config = dict(
    dataset='rosettes with rotational symmetry',
    train_examples=195000,
    image_size=32,
    horizontal_flip=True,
    objective='flow_matching',
    cond_dim=128,
    num_classes=2,
    weight_standardization=True,
    residual_init='none',
    nesterov=False,
    ema_decay=0.99,
    max_steps=5700,
    epochs=1.9,
    warmup_steps=1140,
    weight_decay=0.03,
)
Rows from block 10, named by matrix and row number. Each number is 500 + 25 x the weight over its row's rms, rounded and kept within 0 to 999. All counts start at 0. Numbers have three digits each.
# short0: shortcut pointwise conv (model.decb.1.0.short.0.weight, 128x256x1x1, standardized in use), inputs 172-255
short0.0:498509524529530477546471506507462521459482495522499449540491473500457504508483519463409515504504518474489520461500504528482539499514513532504481517502497510519498534484488483539466468542466510511519512480518464474462524472507392469506507482535508539425
short0.1:471495478491489508512474478480461479527464454462467433474466519513464460490506455493490488496502514495502520518543468458484501448488514520472485517499504466511466495468495509473439534476523496483520463431510477496484504489488494509475478503477512444460
short0.2:513540523515494531538536513515466460479488501480537530503529514565502486524480483486508485522517472489584505516496479496486496455494526499510500494532485477537480484490499520512467535488492494542503538491499532476486509557476499520459459514463471511459
short0.3:502475517523503492508488502470478458533498486519556552527552494551522471568486535483484465507511468445539461500491480497493495499494498509477538498489474484486448489501477488516487502484464446451490481433495505500489443571490563500478472511482451470495
short0.4:485484539534499475507496521477510511501496460537488509544517519505518489483476526545547513519500510545497494512503479470486503517502492523505515480529486504488469493483462481509465485496454454479493484432467509500475466511495538499469513496475518484485
short0.5:501488517499512488482517503461494464515467488443471522507505532540521528519461518536553505508518505441515495479473494542525524519484505531541474507513468460514506499464504502505463478489540515480490529437529543468515472440479495452430498538492457489457
short0.6:489513505521491493490522487525490494481492479481517514477531487554514513459478558489513539500526483434459506498509507537463462475458529471517512503485517455531525479481489499470483497492492520536516530427512507506488489450486556516488529538553490494520
short0.7:522500481504531483469481490463502505528489514484488483539578480544514476503488505532509464500497501510475526521519518547501554466514516535550505506543516503532507526473507493539474475477486491517499507482506520458534509518508513492479489536491522462474
short0.8:537498471544523504499493457457506484533463498485492479492529505546558460498506511543534513443534490427522518519502469466510492559457517503538536516512534480481448500458517476518467498474551473466509531444528578492497499476486516520482485493464485488537
short0.9:506514511561547508549499523417482470523484462499466507581530532565510502516453506562543486519501517474497485484493465468498528500490502521516486524528475509529507505455478484507450468459496491472491516430486523465470464496483501461452512537422474486475
short0.10:484441509450489506488457494481493444471476481489500520502540492552537544470519523524508469471512475460521488485490502508513518519540483481518499482525526463507478509467472534502451528480494496490467504523482497502489539488495465505458509484483459514514
short0.11:508477501546538494534475469463511509505486499510500518558580496540536492511467513521528514494468512453502482490471487557491542475506512516528511517527517511512512530495508504587488498502474468449495541458503500528513422474515519465471484484497491492515
short0.12:472436443465520474487483478463485478491510440468478453530484501501471470548512500536513534502484520462484440472515519517503511508493477465476508465525520527512488501504491502456555483488499498466479496469521498498516501549536486506478520469490585537449
short0.13:473493482496495469477515497517583499488503515491438476549523502462437457486564452489478489505460501552442490560510506462499532467527510494493506495509488509523539518513502521524515483529511504533515490600492466457500491517511396509512512441499545497521
short0.14:467485456462515484455507494449464479544462471472476507463528522527504537551498526512535467469539538522506501524529499496506510459499498489518500480516547490512501518490462493493503508511513496493521449452522513537519478509488519488448509512454515493535
short0.15:461521490484506491546483517530497506511529553528508560524548522496533537529512548542506473463508505509481526495491524508460520533484460482532531503517504504540535528504557489532469495518512514524533517434500522432500517517494496464452517429435530520536
short0.16:475410432478518474489469531529488516540490506502523467483537487469515513493499558475502505491514499507471512491542563487525494440480539449480474513485477510515513513531498527520541505527486525480502494536511531544502512418454524535498518484476509497549
short0.17:518466520535524498514462490517539492511487451473499462512524500473485503542516469493512535480506500519493492512515492480492512522487533501479481506520506502466519529512511468547496527519467524470511476530521515530472476502507528499502524481453497508497
short0.18:527516522499502480456486481564488461490485516488467484469461484481457475473466482522517476474484484510465508528478514487512520460492463520491515482518517505496516477494496480442492473461503466456507444529478523488543529535513524482483505546544533463530
short0.19:513522476467450454488502513598445510526493571476515476504544481512477465465529509468531485539496508509500492528483535497520443486515512499459495510502506546520498515528517500490525487490481505494523473528495493530495435499486522486509529530429525492512
short0.20:532530426530518483463498472518510506507524544511519470455496502492491501490487489499524500470471474479484515536515472510477471421483483586482553481506504512541466514490494531523499537510489489463508495495530559511476504473504485514499500474508500495502
short0.21:497496450571533470472528495518548511521517493529522496534503509470496513467511485527491512529446511533526513488463502502523498442525486501539535455510494499481511481500486492574498491481504497500506480498505461526483478476502484498536465497524502470507
short0.22:498536527494505513528525432463527476452514524511423511541543470498468467458535518467482513471482477519516499491492475484498479485468441515480478462458555467506509467530513542510485463532511479490542516544508531517511492517483480472473525489525577533514
short0.23:464501524538521480499506546461525506524521508483507540517511491499537527506518520547519477520499512455509497443481529479508494481510531456500479516493448497501496538500490500491549511518534533516467517519514478460486486511490539532525477524412473526508
short0.24:530482460472492465489427493477532539552472506471513464516497524494528483470536519515513488481537528534525510488558464473526479474482517515468498525511513518515523535509503467467539512463448522476540486492537522509503477476499478488489521479557452453470
short0.25:459506485526531443462500524545485514506537522537503487493535462509481484439524533452466483480472506494489489502490413501525480465506523439503509556526525460435472517502473485480552495533497506461471512501455518523536510534549486511512496475477540549524
short0.26:503487435469515484464530515510498509461520477517486489542452499476462497510494484507529462426489493505495514503468467480492525431512524490523488521450490507465534532496490510494494536483499507464456493473476471486498474482515500499516483444504526511530
short0.27:500516543494480506514494435454497510517449453469488486496490502480512469515448495428498516501471508479479487507513446505494518540509502503442480456499553531501526500500515535496506525507507534532545464502520490533514520530440491447439524502536509485493
short0.28:480574460479467457422517483540492522469479480499482509456457506472498463499461457480513522526503483503493513562495483507492494456522479471501492481511471468508510495515499504535499511502469531556520463502519475469536491524487559521512502483522535436504
short0.29:483498504540487477559534538501540506488491502490475527545449485465489503492488559506478504483486518493521508452526487470490470493519515470505484508511523463505499498503508492480508507489475488512492498525497480503489519530519548496466481459515540485499
short0.30:549483493509528503483500480463456495505505487471520490471470498509508498567529486457442468421499471447524512549495447539488516496496496515468558515529552482479459531537498478526516527495499500507517498521481541490542486562498542514494512452510535505489
short0.31:497486501507543499527518497431479499505496494467534507466482487514438523517570499526538501485500494493502471481500502475504474502502501488506446483470556482491470509539525527475483513510486494512494527499511512527489502493492498498501506445518584535462
short0.32:469492557442455490514496498486518505451487484506428433428485504501530505508524469527536545506494557517487461485506552466519540522464493509466511487528524498492504478489511510433559486495479511489514454438522491529468518437465518510498496500489532522515
short0.33:467534538465481472513422499512483533486449516475460431508518480501455474514490468507461509536465552497448459492522450481500538507512555466505494558513482461459523550527519506496518490513530523494494521511519483502524517461546443483461508549513503509532
short0.34:492512435458493472508478484531501484494453479471465486481465515494508510521517446529560489455508488483479488505482520483521528473485529514521437491508530480513480509558538502540495524478484486484484526547534515514494526470503520447515476517492476529506
short0.35:538482500500544491488455504485503513498501494519476496499477466456432503489539443525485492480483514657498500497498476491471501510534528482469529489508500489430525503480489505468511503501505453520478492513473541498463496432509466546512497583540481491454
short0.36:483527470511520508465514501558503485514488528489488500527513513476536498525473470497523489504483487503473492529499460497475479416478485503498534479538502510518523476468524525540529527502529490481505527465479513483513485477505484488486524487486481487513
short0.37:497514516503476533489533492475524464477493476527487540571503548475515520507521494515507516489530505438543475484480491470503526506502470490514482511482541464475466526497524533547514495507531489467465531521470503532518445493515469458482472504451523550551
short0.38:469501529491417523538503511468518494468505469470454523501546489442520510487483521439485533544487463531475479486522563511511557531494489467523475472526471544521529489466477505474504476528469500524469486460509456450483492484494518496463522499492468528567
short0.39:567454487500528474441521510512483504512495492489446529523489497460480464487527495581460462513490505493507479473518476509526491479510492555492480485551463555552470519496502507490520485501484545564541511461523534463525513524524512506487527476495509542539
short0.40:480550582524507501481492539400503496456487441465469505514497463515497507512452519508461522511504522485497508475510464555484522557509473486502526521477477476513516453460484500467470457482498507556533522522495501443470522500492504458480501499545434492459
short0.41:477510510461476496483500503461480489541509537431491524453417481510475505478532478522465437512526509459443492506523531461498535478520508462499477535500478488456496488493491483481512494501504525538516487486493437453513484475554491525494540547520527483489
short0.42:444500479482552483528531527456474463489518511496523523523478451497480528505541491490539540515522472512498475489455535517479462506449480488513455503469487528526521474486504487495489486522490461487547530505486488471512475439486481495550510477484485515468
short0.43:497458489501521526460506508443451527473528453492481501492533490489474500520499512491495415463484479537432494486534517546476531489520471502501523450482550519519490474474473491497507516473498467525489501478493465458539501519479552487458500513486507524497
short0.44:513471480500476511514510544433470487493476498502504515537544505521447545500506524506557477567496493521528488497496488479514502453451516526468450495483494524506534522484512526578518524468461499504497519531509511473445467500505532502502480483564468514528
short0.45:524564462471532497436482466483507539498488502472491555528465545494498493480528453501499515466502462479509488479482429552516546492530463513462478503474517464487481511492473497498478546520455511534488479518497446515557501468496520533461492592506492458502
short0.46:517496541492511490506520504554450516501512495521523491494587483535504521461528478507524570546518468531530490461494433523493464505491494480509545507522521496499502493459506483468480493495492480485491502425499537540487522496508503498508483415519451479501
short0.47:487540525562510530538481476461528503518472468502469469521494526490545487512500520566492520483466494519527539496471474486510471488458424562447528482491495494537533480525501523494502529505528526530575477484541492556472467461481493486505504458513466495490
short0.48:469535519442446504489521492525561469494488501498489498501457511488450546505506513457515510482501489517465497447509482508501536510469496519507473501475474547519522535509494492491487508479491510498519535467497500480504528478499455519475484572506525504517
short0.49:454473541528523489526551513476509498499467478477480483484545542531545532522543488520434528552494517452490528509534490520536556522510487462483527485533493518470525467510494489482515508539533501529525455499473484515463515515469494504483487503527487464517
short0.50:526552515529486518547468489506499498516496537507540528489500528501526489486460481507527520527529509549543494482468467471509514528486472477494494513478463500488468493477492493534444523501514497498503492470478487489506507458492491531488463528468460489515
short0.51:505503489519506516525475480489492492459502462504495520453473531531490544451517530490458515520491474450518507468481515496490490532535487496490495503511488534526492511509497525471487495458481508498523519472522425495544524454502489495480507513491480510461
short0.52:493495467458522504452504494555449474462470514491492476498516499515476501509517457449463461507496482493479488519491546532520518460504491518494436496477488519489531503495515488508549525520509506513459487525515469487539519522538470465463505516501553527498
short0.53:486517471398476510482472491488546495482468462505500479551497523467588445509514480519502428517463525496477493516508486490454533520487453531509468494461500521499528539504513508528523490528519497474518538514490511504508468430504537453471506477536479467487
short0.54:488548550481500500510466493535509479469498486477486526490457480474493513509516481510511525462531484650481489461497456530473530518527484505495470500482481521547506519503512503547477523512469505491497508472501498515463505503511476492492511420451484494449
short0.55:531500543479463523556516543419505511485519485519517510509526499543524514435489520525546543544526484473511487457509453494521493591519499514505502487512524532517486520492519507473492518472452491491494495531491492485467511542497507489506500477508465515519
short0.56:443575443505514490500513488461500510474499524507470496561515525497492513535512486508504506552474499502475473476504480518498502431495490502512457465494479514501570520549479511553526480530463478502508500497512481505497457541520491472486533522522550520483
short0.57:463575469491542508527514525488474497498504521427499505423442484491465514496494537514535498510473480468497496544458594530513504525518513514493477499507489491535476505474516493494461509454496538527522516522487448441512554491497512496512480540541442501395
short0.58:513473530463525495472462508588481501522441550471475466474500452463468472452502472566542557508502469490499494507466485480501501516461526487544492528488502501463482508458464518484499470489510489455475491431484506560457507437481459523500496479501534520541
short0.59:527472497423493500466459491552467500487478502471471489470490534498478495490505471477518482513515504478527497514519517543521498510503511440485498495540479484500505501482529540428526500512501500524486494478510578510491502501474524484485507548470460513509
short0.60:524489502517501491521537505579503508465502453524489452501549501514450513469493489476490487564514532523485512485509524505466532477499467497539509501579559478497516478438483514492529463476557517538515549448526448523499508465530506541483490469503520538516
short0.61:525562425489503488423530478584503521512505505496481522513465512498485475522543494482482491466527520477508492499483483487496461501478484526500508503518490498494484508502528528498515483513523513481482492497514532508489493503482521499478524565470549474490
short0.62:476484442506470502488545472549495482473479500496529492491419506491471534509475504476479443482499531507501506498477488511468458453525481498522443485505511494483491475527505444478520498487483522474496477508510449489505539500503488491480494497525535464509
short0.63:478473526495539490501509493530488523517495538491502507464441518478514510507513516492461502448490523480499491481490536495498510513507514503536459508466482503502507521520477487481497484494497499475514493428507453498490471447495520457480527418523603502472
short0.64:480509528452471513494477508494506534469496507497462473484522481526498495506523503511530526494517498501480485474538515500481535531508540443524498482508507527490520511487454539487500519549492488513462553557486516498504459508516477510497468547520468498486
short0.65:498499507506507484496483446531534501526517522470452501440466477480486519513535505528504529444485529490492494541514464492493478506466455490449501507490497511490482479522501482453493492508500510504518436492496499521427511495476498483459523477558505523527
short0.66:489539514500488469487518497515514465492539578481519559467523474509499508507513502471483515466505499534541455530499505491479446563452486496473519490505524486497516486496523526453457469505505481505518512520469552478471488545469457560528486487543540517501
short0.67:493477522526543545508457505420517535478486539508485492465497524490511481491457492488450494444512474471512503460512465464501528512509500520503492517490470482471460510529472508507485527498460523507493526498494489519516536436501514516520494504467497528533
short0.68:496453512505582505525539506480470474493544475500505524533494496478515471490524473474482499455486467331481499498511485486461520492521464493532515499466498500495465468511503491469477479534478490490512537566451507504518492496514490482527492491521517497537
short0.69:482543517510507512474508484549559515489527527519495473463461454448501507505508476478458530504482505572477516580515515528503501532517489469487536531484499487499521498519471484489489508520542479513507474527470464505508544536494436508557485497517482486545
short0.70:569433533468469530513495541508510496487475514507516491450480463480480492490494447563523476459537475488513533518461467477479507463453490493528490473476518515451506464473479516494520450504524470500470482509470539473489504560483582551558463513528512490515
short0.71:506492561508460516530489494443535526492492479542511492546474497483508529453469552528521547505487527477491489404525496416527444472473495514498463506443461532540534516503510477519515489511469523514517521534503443506492464464499484453500506447524462537495
short0.72:498446482523495481443472492509475533484506514465490490450495481493473509459462538495485523570473473530545489483473566546485533514502525451494472502509526489489506510517472501527550513483522510509485482506499519506509480493502540548529508528531510477487
short0.73:464438471434531466447524579476497487494515523495491484482471483517461508482489489517467478474495496546487530515488447513498536436494531475536518500529494488488515508512503511477494548483507507507482480499463523466504544453508506506484489494531520504528
short0.74:527493466491533517492537508401447492503505453489463465468505504486497455517496511482468502539497518446531487508502519522498515527523465479484506491531533458506488507521510532469473491479510518507538498524484483539514496501489513519531492542488476493490
short0.75:525445480516475490497505504473495516472517462476483499515496477482477510476540476520499483534452509542502504510502536492497494505512473466490532491472530532517513497511521506506528490476457509535504509556488493469498497477501476498513495423488494480487
short0.76:494490527501511525492492495503534470503543500487506437451465460465499478539517512501438465508484515445512510494487541462545466529464460488542503501470469459517510508516515473451485506524549544512500497504500495508436527490486485511539505489559532554538
short0.77:534489472498534484547503479509488475509474492460492482532507498493513456532462478500533435527486490459474513533488576557495523458505538539479513487528495483532485487536539485505466456511515467473478524504484520466542468508480504450475515483470497506463
short0.78:507534464498487503459487504521522502460511505495524501513505516470454531525518505486499487467486530447471486501488464456509498495495502492478526484472512480474486490482498526495555498496475545486513493531474492536515489505486502513496521553486538516510
short0.79:469527477460487507510492495441434487484495481538508499543538524495548539496487512503544490512504504330441493424511508503507501478515505489556479488509455534494475491485518492535498486462458482470494496414484455496525511472498534472453510500449534524469
short0.80:479513506467502518496531520523453514464514467519454501511534539474455553485548502516490520572454517512483503535488579494541519509501505500498481524509493526517515500489475502502512521467504519511480500487489527487467497460534483493526474550485445495501
short0.81:486509532609535485475493468539450508514520490501513527404482472491489467506488498455484494484466486493518510563510501508471503537526503482499569481530530454469452463522494495459489462472507503525494453479495541525532546549490563517534532563481517460519
short0.82:516447496516514501491514513509509487499507410508530499538475472466495529535513528540509505495470521551507475520539505531514498499474483484515510484542503512535547526542492487490552492499512484555519508489467552496488494505508495492473517482562509517482
short0.83:435503549509451471468483504527523511507493508485475550481517516520482522513526508469505490463503511491477487502533529485527545537501532487492475510477480490526471496531490481510496551530486496497498498517533546526511491539546528503497497538448541471544
short0.84:526489424524483532485500472576475504513499488507476494522466507500560495524492484488495521494508454533529537485478524491499477503444478540512499513484509506472493465494522491552460499487499453496505450452499533521497513472462515482489494465496502475471
short0.85:502462540545467486500486520494541512497514471525513522550493510506476470484477519564503499552501518581513460457444522515495478556479503510510520518528501490548489521495512481516534500541501499530496527523541512522502461497493454487511492517463528527522
short0.86:526499452546548482517476488458466503536463494492482474527564513534506487503465536544516478478523493466493509467504465504508494444475540519502506521489489469500470520495497520536453501451491517442522492428535569512482434479495585486470495513467466508471
short0.87:445487527521536510521522518526452497479491510463527516475482473483453499529532473504505509507509504508564531503469535430488447545520508457532470520471490488487498511498480478535473512541470515446460503455524495489468472490504521521537446448469534554517
short0.88:538520503531501506483492512513441458511495509483527488451501490507563498501483525503477459521469487547533512512467528479509533551456511526490496527498490505533427519509488469505498505472524477534472479435515568504461454483496534510525511355466498502557
short0.89:511563489539462491501501503534497470480475467538472517483556508513508475511480457538520492554484502439450466511484530468490472479454518519483515476519458495503484482463498526478547475510519478530485466467499552490496486473522467510541481566480463486549
short0.90:509500449464509459461482518487531534515469535480469511520502499498542484485488553493518465426510517511481449525495449493518517563458506470524501476514485487477477511527474496536497496486540495540491502429499538522509500518538497488454511467487485509528
short0.91:470474504501515540521495509452476491491510517467490505514520506487505508519517486506540555464528503557517479528481533483503497563416513468498524503469538511485475480521483523465505508530493466462483518526515578533503516463478481527512501519469480499526
short0.92:522511506485435514517493523479454442488518468487507497493516507467481507528487494478504500557488463482560566507504548436508498500520527481480510497502467520503488489481487488513512504476511471520494463460476491515489497530473574541518476527513447490503
short0.93:481524472498499504483496522494564504544477513440521505504513527524548498528488551522520514473540504540512469550534546540510487561478525465533485527489483487485522531496476440465465520494437490515524480523510525454497455514534494526460512477512504506482
short0.94:529496461533505472480485521504439531542485517513528499460477523550542513518474543539470495468524518488491509455460517513502496541480524532489540500495482483482470515503494466479458476432511515446507443368523532519530472519513586501514493528454493460469
short0.95:478557477456517478502521503513488510493479482477485498554448519554497503536534505517525506509504526516539485438506516541503493477510501464520489515525490471480529526539479481501478516500482496527517513457532512469458456505527470480456530466591536509396
short0.96:532525536526506520489500480504494500517471467532465460541536505499504476497483472502466495539494496527472496471499485486515499467485463494500499521520475515526485480459507504516523499550488521531468488529501498496480506494512475497525478508504420494535
short0.97:500500485530522516443511492464537509468482497502458510467495451480528500433535463491480482486486536474502503548512445489500498488479456476504476501505475518500514488510491481420522465514516497535538489479475493449505495511517489497525506505501476440491
short0.98:497492500504486491491516491554477523520526465502522487528451472491492525507506547486501498472495516583537469512524503546502461492524493485489501494475534492492497508512466506457520461522502481539489510523503510529477475528507477497512504482487498495444
short0.99:504518519581477522502505502450529484506513462481535525497553490526566515498497491519520475528516535443539478503486480505467496496522531481484530529535499522485495501504497468502505448468487474495447541503469519497495499539470523503483506526488470502536
short0.100:497473449471492523522483522509536463495480563540497497523504517502492516512480491509493457496499485495517494521476496477529513443486475514481491471491471508498499458478487518523508493498501501510477515503483527483542489445504556499495485531458517487495
short0.101:554486512511539499550500496489480492510505493509545496510504480491466479531501469440490498485490501518532492508509496471466472497491544509450513484490558462451492516498493496509527530534496452506485484491471532529465480515467487500512499445483522491466
short0.102:544459523526529496507478521478507507505486464547497488634567463520517497513508475515509530511505491512479514450489395534531518485475504495499509524487535532509546532510492535553513509511464496472488560523495584519511502480512458476503483464541444522534
short0.103:471447477546514497447483510547487513494542517489507483491491485472503503481493518532542491523459506473451470511506522489498465476541501519501488497485466473546529513481490448450489485489464538442475462516487475489537493499504491493552516484450495463513
short0.104:477508488535505484514494501549494476492515477498526520493410494455494490512474518503515449512495498510522472503489512447471463507510504511497505498467493497489488516478472519438535474451529509515503486544513431514497486491480528533501494504481526517444
short0.105:535468498524520479511513548509537526513488509481499501456481478535542440518496528480519505499545514512523515520511533506475476521502518477535522503537467495503482491521505479495470477460516440500476523469545490501436492484473515499521485393471497485535
short0.106:531469498488483493525494493561508489489482536493458508497538483461491484434499541550492512554502520488499497501487532519501477466520509487532470462506515512533509463508540529467543462444492476512503512532491475519462544503484478497481530556506473526501
short0.107:559490517495481516525509478499471485519488527472525495474532460492497476486492484453497516497518501526536487471484487530512467539464490520460470486472482496497475498518527482484472483517499538525489498518520547524544518513489478500499489461469483498498
short0.108:490464505517516493496515474448521533516497461507511504537536480486508486504493527559501505502516487496542491517511538510484486525487476485488513513509509473516520485484491519481484482476513498517519539445487497482455515539503478539476496492542485533506
short0.109:488477529537447509471489474503535509484562510513511475509506472493519514446473517464492503543464491451462496513485526495494461504535474484463532490504465508509511487513503469505489449507498486472485494525500455530495497514524436497511499500480547481498
short0.110:446544461458523457517491458449505534520496509508503492568489532536535530510470545550545528486511518441505513492510550533505533521493487493533508516500480509469522479455465471488491465480451490440486472454476483444529501484510490483442506567552525503428
short0.111:517482561508533521546503511457515468491483465538492530492545467506459544511502493554501506480503522554518508463501493485497523513510466507495493518503457495519444497451506501456476478522472479529532496516469510481486496517511500482448524450484476508535
short0.112:519464497483525504507491536461475492540512529488439521506508495474520496486536503493483455432490503507429463468511475469471554519494493527502519517519498494491510514507497525452495491519502496462533489519487516491503520434523470514468528498511505472520
short0.113:482442488479480514443469534536471508525498525489518508505524533495531467471503501473472525524501465500521507485489511529489471506485500498525553478500477489500518504515514521496543480494568492489521512479466518504470482460496466517511476522487545480474
short0.114:488500530492488531501504496460488519532495554499507506544547483502484481459531502456518513482497499501482483509515481496507521519488472445477528512507531478538486487489473533485479480496533496541492506456475531501514487492498477529507506522482448495494
short0.115:476529540526578481503531492502529501511545556468539527472502502466517493499504481470511518452488510501443509535491467543523530514521497516490507514436497457514429505509503499509458519548493512505479493526482463481521494538490484511513491498358525455479
short0.116:498497449413486480494470494467563502501492524498446488575511523528477460479499498547479481538502538509497502464537473459525533461512522529518491519504494502471548535471501502517500506483505497464493485451508461456482460491525487480456503476544519512487
short0.117:496509534524463534510548475526538499522495485520540540485511500476509467500459506484496503541443517525489501480505517475526489486515533463564513513515525498509529488452503499524516534541516491509467488519486496522480484474499475503507498484493507470557
short0.118:491476561574486526480475507472470493482503464474480556451469474480510541513474526502483483520509449567451493538503483443473476479514480509503504478502516489495531490458500525495515499484519532505517491519446472480496459488513542458462518539482493515489
short0.119:524536476513533528487466505528450486514515480530508513449507523539522512515524531502505492483529515568522498495528481507523455497511495504515515517506464479467422498480490482424468467487468509472478459411537518548497525468486582510488492568462444481488
short0.120:543482508559550545480488481497468470518503513492473503483527495487479453486514478461449474512486488476496501535490524483518500480482513490466464466455468548535467518536559539553514536551509544537490530580536496507468500499489430504515502489577482520566
short0.121:489466532559532519489503485521561499517523524483498484411462479470437454511495479433457490493488504498476507594517510474496485552488505494469556507496487418481462511542530513462490525542541525508492468561466562545472561481491504528550509582483528504595
short0.122:467442533522560498565444512489520484523516530526526509473480481468560480495444522491515524533527457503463472517477559458519501467516537485499522497485461536524509490508510492515534505563505508518469460527447521523484509479516502441511454515459529473509
short0.123:478531481462478506519521499555481489458484526489492515504486531461524491530526460497544541492524501450508488502487446465509519509540510472517489525504462510486478486499505497495509523530492505509486477502464508513541500541470491506526486506474453477492
short0.124:490488503480448522493471458463562518457518499451482477455492504462506499532498486484502485506484502533475516541526579506507530499516477445477471506485509518476503476525518467489505519522472508470464484538491461492530533508513541447468455490499513502509
short0.125:518462479490487488499534470479511514536473450507492509508506528508489509549547477454496472462509529497491492532535526477521503468523525483500463492474495471479450522486539529547508528497526506539531505498548544514474485479477528495513482473468477458546
short0.126:513480535521536456523515541467489548518485489510501483518522466518491509469474508552480553512530525511509507579477450540474479478482502524529543505526492499512554524506450488480501475487483486499517510527462453508459477539502473526499509507583522517495
short0.127:504501530445543510499498482430579465462476512496483524493439498466538478507511488559480486457489471508455549471492467494484550523542493479487493469459480493475485476461509465517483486539508510527458545490458467435538492483499448486496516476486501505513